Weights of a small model that answers yes/no questions on an image's attributes.
Model: 14.2M parameters, encoder arch coatnet, encoder activation squared_relu, encoder depths [3, 3, 3], encoder widths [48, 96, 192], fusion encoder width 320, fusion encoder layers 10, fusion encoder norm rmsnorm, fusion encoder activation silu.
Training: soap at rate 0.0013, 6600 steps.
Data: trained on views of escape-time and Newton fractals, 145000 training examples, 23.3 epochs.
Rows from block 6 of the image encoder of a small model that answers yes/no questions on an image's attributes, named by matrix and row number. Rows with one number belong to one neuron. Each number is 500 + 40 x the weight over its row's rms, rounded and kept within 0 to 999. All counts start at 0. Numbers have three digits each.
Before each neuron's rows are labels from the 100 images, of 14848, where the neuron reaches its highest value: "responds to" is what is common among them. Only what is clearly more common there than usual is listed. The data: views of escape-time and Newton fractals.
# fc1: MLP up (encoder.blocks.6.mlp.fc1.weight, 768x192), inputs 0-63
# fc2: MLP down (encoder.blocks.6.mlp.fc2.weight, 192x768, transposed), outputs 0-63

responds to: Julia set
fc1.528:464460479469541539545515483478573487493485490474534493492497475499521441487478422523510558513522516438538556464520523492515478492438545500558507438490481473466484473520467555524521439447498470
fc2.528:484587477497492446520493564529480450510464506538419479468488465459510493499488501519503465473513509554473514479537487513485481490543503453468493532525489534443495475546452481493485491521509539

responds to: pastel; sine Julia set
fc1.367:431529459540506517452552545510425472520512470473491473487439537507487505509517459472526530595527486532452488487519513518515535510625504426495464573480465504438394564522488439523549528448469521
fc2.367:500470497451535569485441453515492493469546600484503430546456489542531536554580539484386454476450512522458475480540443532451533523484528469509469434449494564458537445460491527547471529483523567

responds to: dark; quartic Julia set
fc1.76:522473454525489481478475479447526424515448575506501489471538529531492510572541527559521504443468506470497567503522478566491547540463460488515433474550465521545505561521459493586455521528517423
fc2.76:508535453510575537533491485457521518528506522513429516461553517500443472550500458499511544486521484552520413553513442539523494510469535418485516518549545502488512505466476491486464524454498410

responds to: burning ship
fc1.511:450462478443475514501507539476524517560496516512529559500459465519501537517529505508519503499484415516514546462454565495531437508488532483475447500480508499558570568532575570479472577420506489
fc2.511:538445489533554462523496554470538575456464499548532539548482472461547460554444485500465507420533489499493561593492580525510486468503444591438533539512433463507487504520442467463480469533516530

responds to: dark; Newton basins of three roots
fc1.169:443537501515469495513490446492430479516455542560461541539585509542429477527502557542503506597440522410522498538540506497464507567574474524493539454513463457444467470443438488480532579459445478
fc2.169:529496461424508517533526470536525509509481489465479489482491509543524458537463578443561543448532501545480409489469515479484460416478453505493411473490566463526515467541503471470453486559502505

responds to: warm; cubic Julia set
fc1.350:458482442438448494546489474461468491488519519492513442500515475543500531432548528493511528467538516559639445536569498521462456525469502427473485436415572504558530480528536511568527500527484504
fc2.350:464536579436475566393440523505520461437507556547459546531534493499462450437520506513480554545502504460536430445576474493501530595484512499530529468527469470477452539522480509566532428547504439

responds to: Mandelbrot set; close-up
fc1.724:554531519540459446500496518548449509398518528528515450475454485540553484463531488538550540530516531586549457519405495534466504511460489477498561479501525501472562507456501473486601537347508461
fc2.724:456497513475444505482509484558485615523461486466521523556525572510489494473435489525453515531445521435467493474522520500557565407449463474517495486481502445505482500533510518522484515533512539

responds to: earthy; cubic Julia set
fc1.461:481486427490499570440489534494457441510383533430509483482515482546597495464341495537461490540487473506464482466479440497452508455540523410496516408492521549507499449488534537557521480478442511
fc2.461:516449550495524480466471426554525532495531514486502539473513498477490493523497473427582460432538536459544531501475568465593544487477526575526445505514459539486533466461547482540493522506506503

responds to: tricorn; Newton basins of three roots
fc1.654:523500575458523508522460505504467530489490534548528389515475491444523465523430494536554529547493464476509433514549519511454525536526514503532532484536447533414523520543369559479487484460515583
fc2.654:530469407527516476548577532492524467464525543481449459528573478509471491542473489513483475461570499542474512534528518419467546532440561505509515549521434467509480498514500501465590487477455464

responds to: Julia set; vivid
fc1.610:474484504494558507426523466429500474464460505411472451458470513516503467547554482514529476438434426447567516503498581440525469494476514558496466567540476506488495522455531464473513516520503534
fc2.610:508556505540490459473454515569466541465457501572500445583475526462545485491524510543467485517503464570451470514470477592477586475518472488436575462443495494567557431494513473529520489474503583

responds to: close-up; Newton basins of three roots; kind: quartic Julia set
fc1.103:486528554503450542526487486519485477508396460432508425469537584511546499540556542458535529447507490526513384500466530536587515446531480535457479524462494471478466539471563537516515511463378482
fc2.103:531551541505469513462495512509493499483472533536497506480511455476491515532535480426435480514457488477476506526488590521432539504524542457427540471518570461580521468547446539495553515526448531

responds to: Mandelbrot set
fc1.671:508477518498493487486488448503478530562469443442524478498507541560434481480594546466455443504542443494486565520512499544507545445486516430492407514478532510544453482561546498447502555558480550
fc2.671:525518544537561507458459493545489528476550437538509498512482481489419531460502423469499492521486566487511478505476500476520499464453546581513536456473444510479471574550475495538517549526558468

responds to: exponential Julia set; close-up; kind: Julia set
fc1.617:488402521428592476561478537521513449511488519509527537497537430483482459564532504538407468467481512490524534502465555526527511470493474501439520498503456512508512496382532526557453557455526440
fc2.617:487462534476427530428432441483564470515457468493435495529446498519508533531425489579527455530512456560446530531543479497489524506423591479518489502515482500570448492513537446496582493503505468

responds to: tricorn; close-up
fc1.309:491555521522529466462490501510517482478491586573485496459522468511436494509544536457527533556516502495449439468527539507415498430532556537466453512558487509458554471563474524548499472513592474
fc2.309:483424447501483560527456453527458565487504469492496502500526567504578504548491442602560492490500457435465572551469471497575487461495519509490452515564415475558456563513481488535590484483434543

responds to: Newton basins of five roots
fc1.216:462474552575541543456438495525413432497479533428541526441461494539519522495543484527485489619456545590484511480534539476532495508470534464479575442489493507474517497484470481607586485472470529
fc2.216:501515473503415450467501513477512564529480485492510534578486510489475490463520466525567512510472518486467493585487493556444469475440431435483421521483528421510554482535539470520491420508505524

responds to: cubic Julia set; close-up; palette: earthy
fc1.449:475477434468551528505539466533502448537482486510474553511559477554506456455500493444498447506484512553517503581476489552511484505446546463468437481465454458558452506509569523517603487483565473
fc2.449:535517477496545501497465434533518503532559515557447548553497470474553537545503528518533483501488427500453499519495432532552607431550494517489442518516545486426538469556454478479439518509561501

responds to: sine Julia set
fc1.310:477516540418474529479428499542525498520425499479572470474526537527412485542498477421514548458536548494508567437473501511487477505451539528489427483430521506513551455485513423543563523463571501
fc2.310:504482475473547443532535490488463497498423485520492570519484477489511493590437474565531456469462490425537519555511485569534518485527445567555511530491486509447462460476518483532484457490513466

responds to: sine Julia set
fc1.761:451555525498545577588563517444525491521445469567527546440493528517525500520455494503537482467563491562564527510577421547513471479487515521531489560433571541582494554548526487543533467492538473
fc2.761:546456477454480489465468492443462470512501487448442536491502491508489394517484504512462535462446465515473519538561479489499541521469502463531508491427531547509508473557398521485457472560489504

responds to: tricorn
fc1.588:483508517439507407438495503504412527537484487485518422581602525455485530532463449449422448412449463476576491509503514509490534466501530488495489447511489462453518541474502498508518475538465513
fc2.588:493535489528555502476538507556533454513506485495492499502551494543510471480501454514514457555532438487420542538470565464465504559588498494485513429497490473521493544475524529592439582434489410

responds to: burning ship
fc1.390:463490438447540527523539531485540557523509498429555606475439478538539498498501509448548509504488458560519543489472521501582482501474498469501487494477529522526500569493558514516505519469504483
fc2.390:551423467509521505513488536446520550492442520597536492503446457454480480543434449542452484463503594472480561583490561495493515464489470570492524536497450482486518488483404449459501517548548539

responds to: pastel; tricorn
fc1.62:459544448459486479525448493447450532484459527446569471506505566485456529495487430512471465478465539469523452503469510555524519535515464538499483471487535496507450488473445521476453541499461518
fc2.62:543474502432566487525486466461497562494459467523424602490460568511521492515413546566535552482490541488362512572489460474508456465465465495503481518448527504410474496481483514510468492500507547

responds to: tricorn; burning ship
fc1.112:485533597498564494517423455552455523463549499428542519522557444522476498517455619516572496491488512523467505538547506506513419483512572466462606513623463499515434437468437472463512492505507519
fc2.112:482503469544478446477607384572537499517504529469548448539491523460545456513523411510469465548463485443494441460421568446503486540555465492527427478534521525576573503517469467543465546449507483

responds to: cubic Julia set
fc1.477:461455420535496536523514487515469484474533511428532450542514544496499474423460473552573462479503496550490522517460479564559471526482474496511451453477539479503476481452483441501481428500499482
fc2.477:527539424439507510567439542548418475535478548534470541526595438508436481508446418526510481495500521514483454501487467520432501503520577481528533518414514508445562447517449534521494497480548533

responds to: dark; quartic Julia set
fc1.18:433556498472519514523549458475493488521481534495571478517470542485492494494476444571448608539438512493529552491492447505552470559497524549541501548511420553531499481506540399540521512492507513
fc2.18:534518507569502442514499493539368498448536502461505569450508541458476563461499480525498472475551541573518482579568524456529472461491523460490485502580505508530510503537520485507541559496485486

responds to: tricorn; Newton basins of three roots
fc1.702:485438515496468431453482526513552537569486546545496486440566498518486516527477566491552445461457503515460486488484521550514530495517473436497464474526453512515512532528471525439549543562535523
fc2.702:463509540501445483497519488535528438422541424453460477519536454461506441439548501511477432486501497588539468490493503443516503498553537532543474451563474471586496562530479486589443575492514468

responds to: Mandelbrot set; close-up; palette: grey
fc1.223:440441465478534492474406493465527518508488543536429505539526495485456555522527461495417488459533508385544488504577469528487526484450548527505547518530492481540567465469534501542449524489610505
fc2.223:428490547482499601467490527437582516481499498553538473564408510483443562545494521532529448460518524553503511560517506509503498404456514527492495505520518486534471482544545446605506568521497493

responds to: sine Julia set
fc1.106:462510504520586517548451504545491468510513440601549487503492519546478462497467497491523440464465494480517577544520437551482527494490514528531548565463501499527589460499474426554456465410485519
fc2.106:570479509535442513499526485437536554458462513446496459463450527436442542497468514430455427444477488456452511428510530491502513567529491495517481484505552520471485507547507532507519490551570495

responds to: dark; Newton basins of five roots
fc1.544:503574530519476576500460442455537496477485500561524500525562508526482496515526483562471492495468485486485539539532433476419524530520494458526429490446401494536493454563480414540488534459501446
fc2.544:518457493523526488487501483502533428512530570465495491434500453526497522589471552408478537481425576452487492513508465508521541461385522523477497575493513500453484522456568499583467527453536442

responds to: Julia set
fc1.728:462490537477545519513512494536473442474440491545544486479483517525455493468437520457542443516561517536421518533547510514533475557417479534479565477550531473442507548469493527448502532518527549
fc2.728:526497421543470441521469539517531501532500451520482517515458483540598462578450537470488444495437517515565559416478502504487503436557512467516468503481548508454536464511548459485477497525491514

responds to: Newton basins of three roots
fc1.517:541463497518505497531479430509517450557516548477484490453512473496415489560472476600493480494510524524527552529560552547533578557498491476544413550577441538539460562426479460516475425500580429
fc2.517:525523500452506514476490515472573467446538437442531481537556535457533468483514524504477516465509514516533450451491500511554501535482545545568460486537512515535426568473464542546488507490444474

responds to: close-up; quartic Julia set; kind: sine Julia set
fc1.82:459544545471495452515553514506443504546418469480473486490546526527479492466442534430592500544516488537440514521489449462533568485520497439474563387505442524462456535479519532509495435536453523
fc2.82:510445512534452485497526448458505505547507515424547493471531482420524551478569465513504457512513562522484448428460522503504588598492546539557462527549501525480522491493499599481571539531487523

responds to: quartic Julia set
fc1.233:451495516505529441512508523469477485472448456505448478553541542426504486577494445521545441496509475521466524480489460508487508527520482509537468492467453548495580453477478550474501483488498515
fc2.233:469502564447488587518537505483480515522523537452546484472516496460480509500502505543482531479561498429417446521504511465522504539555422517519483457487406559494438480530511537529497437579539526

responds to: cubic Julia set; vivid
fc1.63:527453504507612495523464414486572515475503488506509589432561485478455452488501560536519494493516499520514513582532466492517419451503473535522505465574488497502499444490448514475496458495453446
fc2.63:484477473453371477496491400456547527583543508463548549519486469495467490533532531527452424479441555465499488477472514481522526481541466446505478469569557470568473491487499567574494507495479513

responds to: exponential Julia set; Julia set
fc1.497:471481521433560484468460512537564431555382469560533439434513575588543477502504529476582416494534544510530476499520452511520505503444482520442542524491523546535473559486505445445520483494570495
fc2.497:497486471541500507506466541481506503527523451448560543468438512509544432521474515499585457484447547492476564530479481508478492518484469455566448517474489516578468490472463533501484463540562528

responds to: quartic Julia set; cubic Julia set
fc1.36:441575516399529497477498497480456572444519513476464470528518514513539432499467503501505429522504519501468550516530499419517483521481538489515541560538536460567529499531527520542552511484495486
fc2.36:500536550510429455575537520536565536525485542503482541480495545518523557463424505550571567515440549508485476541496551421438566486464466595449453456466448526442532513465480495509483545500562528

responds to: kind: cubic Julia set; sine Julia set
fc1.569:493547536416547470489521572483441484541478465484529516488449517522415525428528522530524490455415463513497528535485492502540554515489577501517469474512429462500576501428517471534410456521516446
fc2.569:504466492478444502477434454503561540414523458506467589497478537494491523505435500594484478527524532543444517473519500518548498499559477509559539528563494560479485508518488441526526513503546439

responds to: grey; cubic Julia set
fc1.299:467502482470543448594511508491432512439575480499549456522426453526447521441547525510480452495491476463504501555455508519548518531416520469536538524482452499500573452476506466590467530482501478
fc2.299:472444516502535552444451480444527497531485500541423483483473571513457509485472533533458480487495519457492514426504543520441464538516543545482498491484576544448485528550477499483566484654532576

responds to: Newton basins of three roots; quartic Julia set
fc1.713:534497524458548463512525494528518492592498539541474407507596522483487494572446468456496495451550488441575445516558569493493505520533526556581473454566468469526548525511457512543478483486445508
fc2.713:454527508499455480465543551543474470501467458456452469496477491428372504443529536478462520463484457479474453515533605471496538515539554496476471506542385438552495480461458462558505494455478519

responds to: grey; Newton basins of three roots
fc1.356:484489500483512529568518483475471517508426547511514494522551482480530464609474511477518443530487523445487424513530505475524532427522506552483463452509481530555497468487427454447534504483476471
fc2.356:470450504513493430485527453433514505507535486505446527456461493506523499540515522499492506480458482527426508477572526474492438433449507484498499514486438581541534459493519482524560452505510530

responds to: exponential Julia set
fc1.510:496428520417561490504498489462474519512479524500515474516494476547468522508565480521497429513493443449414477455483463477554512541514505481507481490450535469479536583421571459474478413507517464
fc2.510:490486431493402549518538507442499457537488438490479454455551468461486483492508492479495502511523511561511535471482469555552537546480523401540506548497527557512451544555445519505493520528541541

responds to: warm
fc1.58:522587429500498470478503493527524503547455515479528480491440538467506512461476416545492469525555515569542527470461529563461523501582500432513519450387507514412495486496534416514555518489473521
fc2.58:474433549528492469522493482496492514412460486456496541483531456442545514532481512493456470465507546454475462469561543495603514527473506495472470500456483517491516447565495518521540502558490485

responds to: grey
fc1.47:426496519490527509510560473519471466532421505525553499424494512517551537523506448552428491507518531478503515457493489548473498440513423469519548461490470542652617513548496466542558492450467501
fc2.47:493521522538564459483443530402516518512508464447495569572475473551462500538402540521577506478469522487472500510529519545530531422535480516497512564539590416533516485451454440518574519456512438

responds to: Mandelbrot set; close-up
fc1.279:507467501511524429521552540562456525460494484509446547530506564502536497468491450427505478526484586521540560519484514511462490449543496485488532547496494502434512538493463501545457501433537482
fc2.279:470525558463481531502502449506465489418497487485511515484532545546567490520403498534451533531506587464464447530475534473523592524468414507550486462514544482535547517452510446549474504451468491

responds to: sine Julia set; cool
fc1.333:467425510488480568507461474545569490515407501521529563520517469502479471541535592539492486429408473465513535471518609480456506546463479495468521476531549537519482577462472473584559461463511430
fc2.333:487591429582519450565433460548541505498442443547472489518494521514507506580551451511577511483434522491430490611461489502499490447451571517497475525489501501512522476472527469508528480441463466

responds to: grey; cubic Julia set
fc1.227:460541520556468453477491465455530490562450518480551534513492495466463491497525486537442493451515518538470442548494541496431481555458546494480402478487493536510536469439539531488516501481481482
fc2.227:518533540507529558500426473524516512536456508510500463512444468480460511588471502530591479447460518475425510518559497507502465485493529565555473501532488482459499401447533494517532482496498536

responds to: Newton basins of three roots; close-up; palette: vivid
fc1.767:519465460465413474519424516503459528626486508508547543465520568506492512501396568465462498499476480537477485523419558513492534522431506497566489491421541483552515468481502532578525484477544470
fc2.767:418446589454525508503515493445552468439534524543558461420516499495576502489454519525487530436519519539498496461477470559526487454608506540520505467518473479547531549519470419505527498497565533

responds to: cubic Julia set
fc1.413:470481594469546512473544510431496518528468485494453533401628552560535525472545603501554516589449545503544463584497539528509496507527476527539463563439498553533506505403463497522595493535491487
fc2.413:569462428525504454503460528564545538434554505565518455544467446474533467505519539552537469519574491464548511501537494548466525463526476486501475442504550491498562497484476534454490497464501491

responds to: burning ship; tricorn
fc1.667:497531467428484499469456584486511493497466460485528455475543436530477529535548424457511503504518448476553487461506419554472547474531524422563507542496432492511464490503599436509582516509483568
fc2.667:534445521567583548424515506556480547446542555488596519487521534548466544528471519507495469465521503550510549476502476441537451535529518548478483539471475484454488492540489542452554492475561459

responds to: Mandelbrot set
fc1.720:458475502462518460471448499482517511465481552526580529532562554592495494493525516567469459473495476420488531542518520502486502410393578527466494541504520572515557499535533441555564490494560451
fc2.720:481499521488518510539507510475487473524415450583570540450472510477525522522466480547551421455517517523539518545476492499464514449598529532528503473511504540533469582489509427518528518475490484

responds to: palette: pastel; exponential Julia set
fc1.177:470552470480537472486510526483528466584490468525496457442499541552615452545461543514533441532537497462483511489451502479380548534513445528502512579461501494541510528364542496563481452425505580
fc2.177:457466476538575505552503519508477517431478463464514469493440518500559463595512533471519492397509481482478490552540448454592462496529474483534521514530483477527450423439486521456576498532599513

responds to: Mandelbrot set
fc1.115:446518507477472428440496515564485526463533460534536509446496486579527515480552469485441463603511562441567568471541501514435494520467527457519440569423517505529464522453525489474476487521577439
fc2.115:493542528487469488494583552559484448572470541532460502576470601521556461500514482502482469425512521524444502480511403481525494552508489487545513477489464499495473494566524524461467466525467405

responds to: earthy; Newton basins of five roots
fc1.157:538523461448509521490451464489432530533524513497516471521494547498494539463477470583513501558585514480576549438502440511517433481571497478489530511431482521476482499533433496499540484461500505
fc2.157:473473469537538499552515464457498533453495519439499467473510450548550490578522508470478441461503481414426447477546548525547610523489523514518496458464472490514512447477598443419544517499502470

responds to: cool; quartic Julia set
fc1.748:506556482488506547489446460545519515595415473518525555534520472516475458533516503461485424475522478476570467490541542558487544538497489538519514458446504464520482588523521484435470533470557511
fc2.748:495463534529550437602551516452427494492429511459469523507486522570504523498533414459468508485502559476464497521488457550513521471602529464503508488510521451465529487528531388512415552473463458

responds to: pastel; sine Julia set
fc1.557:522436536451550562464471455443467513532471529453466503580506424451513520497514504559477476504498473424499548445511503461479495525430489528462490451536533481496561531545503570472498550467541487
fc2.557:436551480513517477510491581503536468493503461440530476502536505453517518433552499455501488340573515564506512513479504529449463532523480508461465522431482440486503475460530461532497508465481515

responds to: Newton basins of three roots; Newton basins of five roots
fc1.459:515478518518416544529442458509521553516542497560535531545531421484461457512461561516496536493488507425508552493502490506521499507522516430540486485518450465466509464586446440460516474454519560
fc2.459:539482452525554527511505459537536510470482464510516458493517482557421499496537425506511539506521507542521383550485475499509606458417555490490470449484492464560457489499509497506492497495462491

responds to: quartic Julia set; cubic Julia set
fc1.196:514587509474522505515466524510488496419572489520517482495537496516557563519497524507458523451450437442526512552482446487501468542548519430531462589525435468495500496546497491521500509461449434
fc2.196:474474480501597480474493491455460528529518519465485514416515448482484488554501505425512519535476565501517457443464497466523516491496490493502501472505432454484504494411555522486429502546500524

responds to: grey; quartic Julia set
fc1.73:525421487507534503544457523497456535458440543494550510582556535515534544525453437482511509464433510427465507551560487497470497487524501485481492469615488433506498494454439506481497477426514447
fc2.73:560533545499478511504460500483511548439544502558471495447471482531421451546468517548503488481444501501518541513496454495548508512445540514468523461489452478496499509462504559505504517404498575

responds to: exponential Julia set; grey
fc1.684:550470519430541493482469563432440462566468515465482552512508466502549593498510516438530567547438547472531503495543551501415444511482524551519510514491430538470530463498551566450533423398510500
fc2.684:496492496453500473484541469585540497515486473507533508542489544515483418501458428576486480497500486494504483528484433505536491528538512536493476564528542501463565498447428458484529504409512432

responds to: Mandelbrot set
fc1.74:442391462528423519520466427482552465544516545475507549465457474472471466522490508549549471501591503543516493500560536491455532497480467471494513500603511494482538462497404539504472551542435451
fc2.74:441495450512489450453440461494531502456437507535470576555582510544455537553550416478474516506502558368477496553464481502560523457493578547534532496535486505578540504537491477562502514460436467

responds to: cubic Julia set
fc1.446:484500578458553520498555488476448508428489503543515478474534570495505546505478586472513518525501469454557482547384544584471508572489485469508508531531502544537520534401479496494493490508591484
fc2.446:505458494502448504512395507458587462549523534495465478555409513502539454520446527544538557473532519478497545468490507544554500495451513432482464477558486458495470477520501451456500530637502499

responds to: burning ship; tricorn
fc1.690:493512507486488436447387473517605499496456424501481476483528489500448483533536484520542513505537473457504462479537486474489434476506513440478508494509465502514495457551568420524600447569456509
fc2.690:497413470511536572482491403423504541496508512476566580478502480505545498490443435565514402483563530516498487565447518451481533481540509538474457516513475502512504516538541519505554525410506440

responds to: Newton basins of five roots; close-up
fc1.666:531485479513422559545463457518500622588474527541516560479503491480522451563486527465497558548461557449486516538441506514529483538567487478516477514489448488540518519553474475473565531491549533
fc2.666:461452483468536493477505435520544458450473502542475464530439558566520518507502517492535541499543527602537456495457453528563564532475569481445494404457489432616456558468508478477449469555510505

responds to: vivid; cool
fc1.382:424424459468452465476513511537500495580553474493515484485482539458550539545440454512492476515533498521555545492523563570513459487539554513466514521520519439454453507500523546511541419480507501
fc2.382:509425601515484509475472456470475496412481566509474530581446509456408566518502524494542507565490455486470432590504563535553519425548524497498511495426553504500527495469582433478477448501529500

responds to: exponential Julia set; cubic Julia set
fc1.533:421475505395522524505525450473488477491478457548546440490489519543467496519551511520509494571490512489501536508476493502470466560404540502488488509507437514530421580508504421518506469523610500
fc2.533:555519458474470499501498477498495487553498523521422515573473533510540411445469444624525500461470515503506511525532507518422517566565546524498481576449477572446557482516444485495538536500456412

responds to: Julia set
fc1.104:482590550489385484551473513508483485512427423499498507441479632500476493520431493417560485507491510589514452471469510527523485489563414559453463447472527487441517508493504513478524479464459481
fc2.104:549503560474522483530535481480529457486496501430514515473504474518475496532465477440478475448487472472495489549454525498498547448533522480478567549546510477548509558504436601492484469499473575

responds to: cool; Julia set
fc1.66:434499454480481494538509519565521547528499437469414450503448518478483458557537497566491586472484478543526475529484536519454528494478560530465486570471481485450530488387558475555497439475489496
fc2.66:482497458540481503517458532454489573494505545465518494514510537472472535491481434513544476498494492461507521548555525461584520478474583471489470422482538453515503442485447501481579507454446503

responds to: burning ship; quartic Julia set
fc1.268:547486512536467542499490558561516462506602510503507499498491446539593485477501419488535529474561467540525486560440474468504420560559479411515495523452493477461504521553505536434509531462496484
fc2.268:475549410516544497518460574491465465461455548440502486558454488471364504490476534469507502499497529528585456518506503479515466466475459505461462486468467469413489507560468517450534573463524494

responds to: vivid; cubic Julia set
fc1.107:494413471477498530601516511462484538519366435549495473492579505507501415548520512503578489532477487454453511498469518529533501478518481485552500449499509558521462433479533462482527491519475470
fc2.107:499543588506514430512473513475501460489470493488525445442494512474614467545480493449475514434459515496413554486587556479543525530535480510519533470522529506499422524510487517541517457481485521

responds to: dark; cubic Julia set
fc1.462:552483485480496404547505451472528501495497581442462489445496582484497509453481444493514440544436489473525492499483517560477455518437521478461466499544441497521489582411490524445480516445520511
fc2.462:437512559503509557526519504538469542536488452469474457524490474587485465510458514539534577470470529504523460546507460537506491461473521481562530489499486483474545479463476496546518484464542444

responds to: Newton basins of three roots
fc1.670:483530528418496468517515466578504506548466573543450489510570535460531444583526505479531541470535481500483457490516499550423450496497508431558504517478473530494477463470481464476575515514493522
fc2.670:533473577515470547520471526469586520488542478513522490513479456542489491485525521495501526439498496460526432578477567467511540547502518501536457482505501542496533505513473535600495457414552443

responds to: warm; cubic Julia set
fc1.195:484530527485604544557485452509486504496470553484497483624546461474523516503458560512474506538444494512531547525492569504456533532565538487509556422418471559558501518464484494509462484482497471
fc2.195:470470598455504530511484509485491465469464465486533495509464549509564473447484486491557498517552442448494510529546526460535472495486520447469440587509545509438488541560505417486610530525465497

responds to: burning ship; tricorn
fc1.305:483492421439514546507535486471534541531531503446574581484457495526504507485493487459508526472523470527515521508489497521566445542461480457452486516487529499534514572513557524502498502445452483
fc2.305:546461445545516503534455541465524537493470498591516531520449465463498449563475464540458467478501576507498554586500563502471514472497498552495524502511419478507521469499402464435478516577545568

responds to: exponential Julia set
fc1.288:530559495489498493596493487443478543512500476550498454409475473481542507459544489534498505484444500431506430526478454546457502494487524447457506516392526457455466471423488544530468425544490491
fc2.288:521434545456490583482509564472462440514499477469513551514547531510528478466522545516442476439528558527441584454559458468483514559498469535545544507485520479481495506549562505514522467523493533